Weights of a small contrastive image-text model.
Training: adamw at rate 0.00063, batches of 128.
Rows from block 2 of the image encoder, named by matrix and row number. Rows with one number belong to one channel. Each number is 500 + 25 x the weight over its row's rms, rounded and kept within 0 to 999. All counts start at 0. Numbers have three digits each. After the name is the row's rms in percent of the matrix's.
# convs0: first 3x3 conv, stride 2 (encoder.blocks.2.convs.0.weight, 160x96x3x3), inputs 0-7, a 3x3 kernel for each
# convs1: second 3x3 conv (encoder.blocks.2.convs.1.weight, 160x160x3x3, transposed), outputs 0-7, a 3x3 kernel for each
convs0.40 100:494489517484516517495492494487463503501503515527525505509506481527467494485485481465467522476479530465490518472518525481487542482473488479512501504491520502500497479479492484507513476485484472476519477498500465477476
convs0.41 103:495467479516541548497513493523527508497487474513510510477491482492520518557554529495488495526504500483501496507523489489480491526500507501475494484489483470455476482482507513489465503502499534524498525501487472495486
convs0.42 099:538503489535539501515529524530517499531562508517543533546486459578544479579555512515491524528505492519509474525526503485513517494478502489455474535496431532535448452454481501488497505481482520506495512528487518542518
convs0.43 102:447478470426432472452458497536524485532529509540517495517468519504472500476481473530511533513453423479467425518496473508503491531533517515505500478504468483502487497515519487481512477466492534507485515502495521512490
convs0.44 095:435442480467481501480490524440433422453460429449475463454441434485472462479466480495469486519472497482508509465455446515512516470480501511519505474512534475501528456443493457472478467467485476496471486519470492480491
convs0.45 102:500493522506531515505476509500517500493478495507476498514529518527517484471485491493452449526514499512508526505530549509513523449469444511494510499528534441502513476465451520539518560552548533514492482480492467475487
convs0.46 102:499491496520513522515503504517518495523515505517500527500533504470531517498519486463470493499511519511514540486482457494490494511517520472527564446461545412426470493510525513523560510552542494507498513493498479482504
convs0.47 101:530494469499485510497515543435472525473500524483516513506486486513516509493503513465492502476449458468493505489463473448417470453438511529526496549511478541516458491504506498476483500522501501488521494503495502509497
convs0.48 100:499461479470467477500477496485478498481472490511496481505513496532524473509533501487466493499500488501499507454472466457469496465491472516522501499496519469493524470496501499473470501498519476469469517512515524545521
convs0.49 100:479460434500490491504506498547528507502501476475496514498527520455492476479485476523527508513501478508527512510497479464464464457464466476470492507455492507501506482499505519546526514502505482481524486512514524508525
convs0.50 100:432443453481506511528558548538516517504489494506484497468514479459517493481522473473479494509539519493507497518526519510515502469465450522498538495523538460485519456446475468516514494510521517531501528540519500525518
convs0.51 102:455461498479483521483487520466488504513490475544515503524503531507495520528475483507528515514511537459505492477492506497445476504467498507510483525524505533495477492487491499492493506498497512504491539501507520487495
convs0.52 098:511550519511509488525504463475504468461493481510523515521523515495512521506503506472505541491512521505500506516518538494535506485483458498516532502490495490496489521534532540557506547502497506503481480472478478488482
convs0.53 100:478467461509501518495525518526554522525521512493499492537514472546535525513539541518523540476491505467483490484513518506524515522521504479458479485482493500531482494496501452478489496453487499500514485469472463466475
convs0.54 102:528528492510508492504511532504487493491472483520510509484479498485497497463494471503541512488498512467469512466456425526503510533511512493499504488464477480488443506513506480515499483513518496476472504491503469473480
convs0.55 099:472494501535495481530497473529524478540519464531489474505481515503489486510505483471528540511528513529548505526502496543523467559512457471485481487488490519472457478467508499493476492484512517477462504472494502494477
convs0.56 100:494519495483465438469478461491520529535525531516547538509518522488520533481519487528524518475491469492460466519514486525514511539550539533530477493494467503486443532514464476500465488492465504506513518496501507484508
convs0.57 103:530541534525527524513503539521512525509528509526521527474533561447489550482497526508515498468466470501493474485497482497527493478534521477532555479504514516506489530544514522525496530507498493472520494472507527501536
convs0.58 102:485485514509485483516513542481495480510506515521541529496525505467479474502505501498508491439466470482491457488485489449449443502510488477501489501457494492537498502520507462455451523514509502468456505500479503523499
convs0.59 100:509539523536541515527526498520481493502467480461493477493504501453465466445461449506533519519526506520508509466503517470491510515546511460471526474450493451478492531521542513526529522515536539532515509520503438493487
convs0.60 099:496494533458504529444468503494500504493519510494525529551476471535499467554525501512520539459494502474499495460470490477467463490485503538503479513523477523501513480504508450458506453453494495526532493511483466517475
convs0.61 100:510484445508502497519525533482460450483446449478479509501428453478465470490485529486471464485482484508523532432427428458471467469497481512484491448477487470483480487488494516485473499493494476509518490515506512497474
convs0.62 101:456458478498488493497518504478477485505496474551525505520538513486513503496484522482494475494504501466435474436462485445459461483514479517495511448470523470470528499500490527510501501543515462492485518525502511537493
convs0.63 102:466487504509524533492524530519511501523499492515533521501512486490480460455478471518496534460502514500496526519487500511497454480454469509495473495506484511503517465515491481495497525502504535522501493493476481463491
convs0.64 101:510510523488516499503483515478462484498476492500496488528520508514533519525515521537513515474496483495496510524523530497535498484464480547513509539525512521501501488507505513520517536514514468476466477472484466478490
convs0.65 097:503470455537504440517500465493494513482477469451495459490530493479488482491510505485526509486524527513523508472472450495520446505493475488502525467506530483490511503509506520514496539507502538490462506478483496507504
convs0.66 100:513538535525511500510484501527530515518554568502562538489479497513488515526518505498491513486475479474450455531504491540529514515502511447439425467486455506487490496482486461461455424433477487432432459441475499488523
convs0.67 101:481487505524499507505486467533503523519519507511515519510467500489478511509489503500473467510460486505490466519512524519514526509528524548528549534527552513522524468473470456455490515504474533504509544530492529513504
convs0.68 101:468492468493507525492525550507519497514517540530519528485477481479502518505522535515500499483443467522485489468472460466484496527562562469480493456450491498509471527531482459478481513542538504494470506499486492492472
convs0.69 101:505500525503512519527513494488486505481493512480501516454503530478531524486520533497501482477492488483487462460455474515504523494515550461489489461482493471470506474515478483503515491513531489544499518540521514554499
convs0.70 098:505506515508527497523495491525538512521526473528513448556527478532512490509473470491489498466476476478506480513510522512505520500515511464455507459484510459466496472443475510468487498511515480478538503512522495534537
convs0.71 101:480472511486505530471503462496489493520504484534540496502495518523527536494525507519477440519479463487514481495504508493482503501495511557540498506552482523498502493454439452435491488463473480516487503488513495468502
convs0.72 100:486511539513519502515507490480493479507484480516495503500520514538514492502520519465473494450467488467472464499477482483482491479475473481469511513482491510506448469474513487493534512499472482489489493494498486496506
convs0.73 098:504492527505517525488490481488512532488509497486487509506544504528540521516537499520517513452473485455473492483480466510477449522489477522532515512503524502520527489479505499512524462488487469515543490478535471480540
convs0.74 099:509506512464463463488478468531507483509510491544516521491496484467494486495481514485499527504521505448467461539531540445469468436424439516486494486472497428439470500526529483507493443487464492478474529504489532510503
convs0.75 101:471466464458456483481480451494469478522516512528539517499478525504488509519498497494502521467447487481466477399424401452477456533541538484511520456483507481479476496498472489440447511488492544518496541517506514527503
convs0.76 101:480523530518538531498497501495506477469495494475465505490523493501489497505492489508500512485518502526522514548522510575527495539515487510510490540574533525553540545532540524534526534561555515537498485531523483522536
convs0.77 100:496468512465489477500487514545535533517528515546522496537556509538531521481528542493470455500504500484488477503516532465482497446444451533494451521534481513541537490484467501496506532520488501454463520493494474456458
convs0.78 100:491497496468456493483468470509487499517507505523507513475490542490504544476488537528542535505498497446470489514477524503461493525470485514491498498513494509531501502510509480499504454461538505515522489509512483521520
convs0.79 103:522518533512536524551514548537517502527520500509527533478493550474497532488508540460490487480453473478470456496509520544521525518508521474496522497489529505505514537530530574549523546539501510497497499500516527502529
convs0.80 102:500461462491520514495511512509507510511495510504484529477493527471522551508557567507476484489506501511516486514506508512507504491498505508473425521522503501526498459481494469488490478466494537539514514511503511482483
convs0.81 101:476476449449455451496454426537550549505502512484505487519513524503488531477448505492502493502486499506500468529537533486472466472425411489472469508497495506519502493511480532537526516520508528515528557554545512511510
convs1.40 103:504503480503514511528538502460455471454484480489510518463501514492478532486474501494506499540504524512504497488519489486496508463494493490517508520490458507472495484477535456531569460524518481497476509504464503472482
convs1.41 087:508518525510537505498517502470504458473494488499515550530532445516463433520455463535471466540476491542525512499454495506516533509525539487473485493507492499545496485508518471464487527518505516505502522533489511508505
convs1.42 107:499465517470457508505452508489461494505475490518496516467509489471507471509497474537524491479513511448438445486477476502476465497471435497501531514477481532513499470464502513492522490483501483463481519464461542490459
convs1.43 096:505526497463499498458485502528504509506542525527536492511507523494505535482493526455488508459486502485507504478502502449486534436511573471477480474458472469492504508530519476516493459515489515472450503478495495474469
convs1.44 095:493488472470509497520534523495509522538556559499522512496465500517502520492507510524526533527525510524510488512537464488508494503504532549524507510514497491481483517502498504491470519467489525530523504532520508499501
convs1.45 098:502521516483499502475491479459500484471473486465496479489488474527498492520517491512496472573516490530527525485505483498498489501470505493478510526530512492502485514499525453526526495516478478496533442504532457519525
convs1.46 088:475492461420477478480464495489479497485497526527520524465482460517525472510507473533502470537486436517487471522491490503466423507463478470484527490517497519533513475501498467507493488493452456486492462508516453507519
convs1.47 109:467481478455507514458510516476531503467540542485545529513506504530486518507506515494460497500479522506482480490469506494490507486479496468570498520504492452488470481496476500510496528500496470506516476477488511511483
convs1.48 099:513523493492497470522538503452480484497508492500528516548534526525495534498503510533508489540515518539481501528533530480513532515512496553575536500546521483516477488444477496481505534508508484518496485488513515511523
convs1.49 096:501517483490507457500496471494472481516497525496511509526471488524485449527520474548550531553507499488489476552542512535542502502521494492503463535533542523528505474476513431525510521533492503491526451490517502487516
convs1.50 104:498527516507517507493486503485529503503488498493497517495468461537490422510506481488467454509493475492505485536504495512478461533493514485506480527513482529531499508533535467500516498513492492503481508513501472486501
convs1.51 102:520547536503493517488472458480467501487476503489491503464484512505490507535449453487488483484509493469474475507522481484493508512473466487481495529493471528512505498519524460455505492478497502545507495513444485527475
convs1.52 101:493488509517503490506510469495488501470468509472484501476459497494509510489521508483491495537473437544488513523517487529497506536487463481492497488517543464508519479513495480521494501515480488521493456483501497528510
convs1.53 093:502503512517521500471484470487525494473515501492491526527523483524481482526480473548490492512495507547499511471483482477507528479501533499517503509545527524540522490489509526453483481463485511517485530538523507506489
convs1.54 104:526528500499493518453481498498512519477452493503513512459467443540496466553499469504475517572529497546515507511484495470490498484478487468471513485520503521552505530509521459465497453520482478510515488560556472541496
convs1.55 106:496494506500489529489459514498452474511471492512496486473493529463526535433512515520483485501493479477442480518492480509517522515522533510456478480486486452498514482516497522519503503504499531503443502492451509470456
convs1.56 098:499499513460488478456512510453512485455508508442494496503493538476506527459492508477487502481488461504495487513492497501531526490511494438484456466509519479511507479528506474498462458474470496526489499564515517507493
convs1.57 100:514501492484464463425465503521498489488492494496475485513468486481508456524530495462472506471501486486521488493477490488464458478453481541505514463475451496514496511513488516456519464464547497463484529519499522499517
convs1.58 097:523505519490493483548507524479469493495492510501523529511490469506475460539502489495471497484504482474491490566539525493503489522507513541540517515538500549545536515482473488490529536532523499505495520471473530524497
convs1.59 102:481476462484510491477502467520546525513521498518502505455440454528531488494518510507468515523493524517504530499525542504511529459491505434457481510533526533516495511524484451463450479465467502534543483558523454489495
convs1.60 096:476515492513555508495516462486534522478502533479506511485520519520494513509485484481465466498492521538520542470505465531522498490466440473489480521533477541531517518513509508472455505450474501518521504530495474493484
convs1.61 097:500494459477465467534528502475498487554546538531563529504479488526516465572549470504537517527503506490471512491517487460479507507514484476517476478518498484498481488458466473476482516512443479515538448490526477506495
convs1.62 099:474478470439506499495512522507543509492506531487540525486466485498469467511478460511514498557519522552564540563503476498525489519523495514526495506518488533515497529485507493475491506510499475483478458465477499492507
convs1.63 096:495482467519490483571532510472473470469462488490519515485482529512503523548498532531465451513451474488478503527507486526508437523487470485476497533508481499478479476515522481539507534508481545524524540514475522529495
convs1.64 100:531494535507516523471458480484487512455450495474460488498480468512501479530519500513497496483491486516507513530498479501490498491448493476492481491501497481502493472490493463468472478466505483539486474490456523534506
convs1.65 098:513480501499464475473460469512528532527497477498508487473490512511553535508534507517509502555536466537495495539481515488475487518480501469477491488496520516525545479494496512482537455511538479524522511514518487498527
convs1.66 099:470467483479502506475483483468494485440447521482485520489477475479493493493523551521524479480513473481484476500472471502536494524533440509498487488486486490523518488502484538525511512495513504508513479483515492500502
convs1.67 098:520524513477505539435462505488511507500489518492505499501520516473526518466493491457483509463468523460471501495457502504474497476487499499506486497499457494502489494560516505504466480482451520490450536496462548504492
convs1.68 099:468463485462458461475517504479464463459476489506504515488502496503516494538554535433450464449454472509517494491472494468449481494489535450482493380415429496513510525529475512445500488531514499411460528478502521497514
convs1.69 097:525535503472501488511544514489522487492493510524534531539542495509516497506512464521502516537513498555537525484469511467472522467492498480501506482515514474497514530522509490487478515519471514495495500514518459512493
convs1.70 101:522480480510486476507497464486479493496462495519469488479512500478503487503512500576535471540500473495492462433492462493533550472529529476496498481528513485493519459470489480501484519492456503525506470497503485522504
convs1.71 096:509496504505520537495490519498505487484486485492480496509488500522491513481514526491489479480523523481497511483488527463479516478479530485504505499464502473462474466489529480487520475517535505504491488474494510507512
convs1.72 105:502501488497506497483479472465491491465505501486538537526509500536485500507478482523500523530531513541514512489491522479505538464480510519538529485521496445463489491487520489492521538501488515527509516489491499484482
convs1.73 097:526524501505526477489515481461524529456521542498495511501490494488484473519519505519510497527533503495519461497502497510507465497511427505508490521500498494497489462498497494509447544499455475512530461512530454493488
convs1.74 101:515489499502507488505511486471510493513497503511488498513488479502503463520516479490463461522504498553501522483509490482522508526555519529516493526519506524514514492476512477539511493544495533543520479478468491523500
convs1.75 098:525524500498500504529521534474455481473468476496504482480512528465490496474509532441457488501499476495510534509503457500484487486490530490493483439445465503504493536500490507481494504525515513484507503494525518479510
convs1.76 088:461498532443488517485479494477532530494519533467503495525470488557500489542514509497480493507523489486498487508492504536483504505457453481448483515471489491473481477530514496511522498483506484479511508508460496477502
convs1.77 103:518513535470457494489460467483502505494475490496494494521510480541476493507449444536508470514536519490494542474512496458494542461488511517516504547510506508481476453457512479431540520499549502515470503505456522530492
convs1.78 100:500522480511509547495473521522501502509518487486494463474485539487501539472482557484528490505473452525484465493519493491499516509491497506489501493515514497494488458526540463526520450459517503488468471456472506475517
convs1.79 098:518502507472471475424448478483488471489504476494471463524501479485508486467500509487492495465467511478510521545459501529475497525490503507475502475494477486500509502525485520497495492473491495506484509516497521509504
convs1.80 093:475488486515526513519506493476493492461476468491475530492495490508459444564497501468501496473497540504473504456493523473494483467506506550558535502486463493500465509526500537481543493473547463459475493500493526477489
convs1.81 101:481505491547557520509509501482521520502525517485514507498471495463484518467474509538476477575521515541527530447479500505522519534540515461503491491510503517516498500544541483515540473482478441468514445462496499487488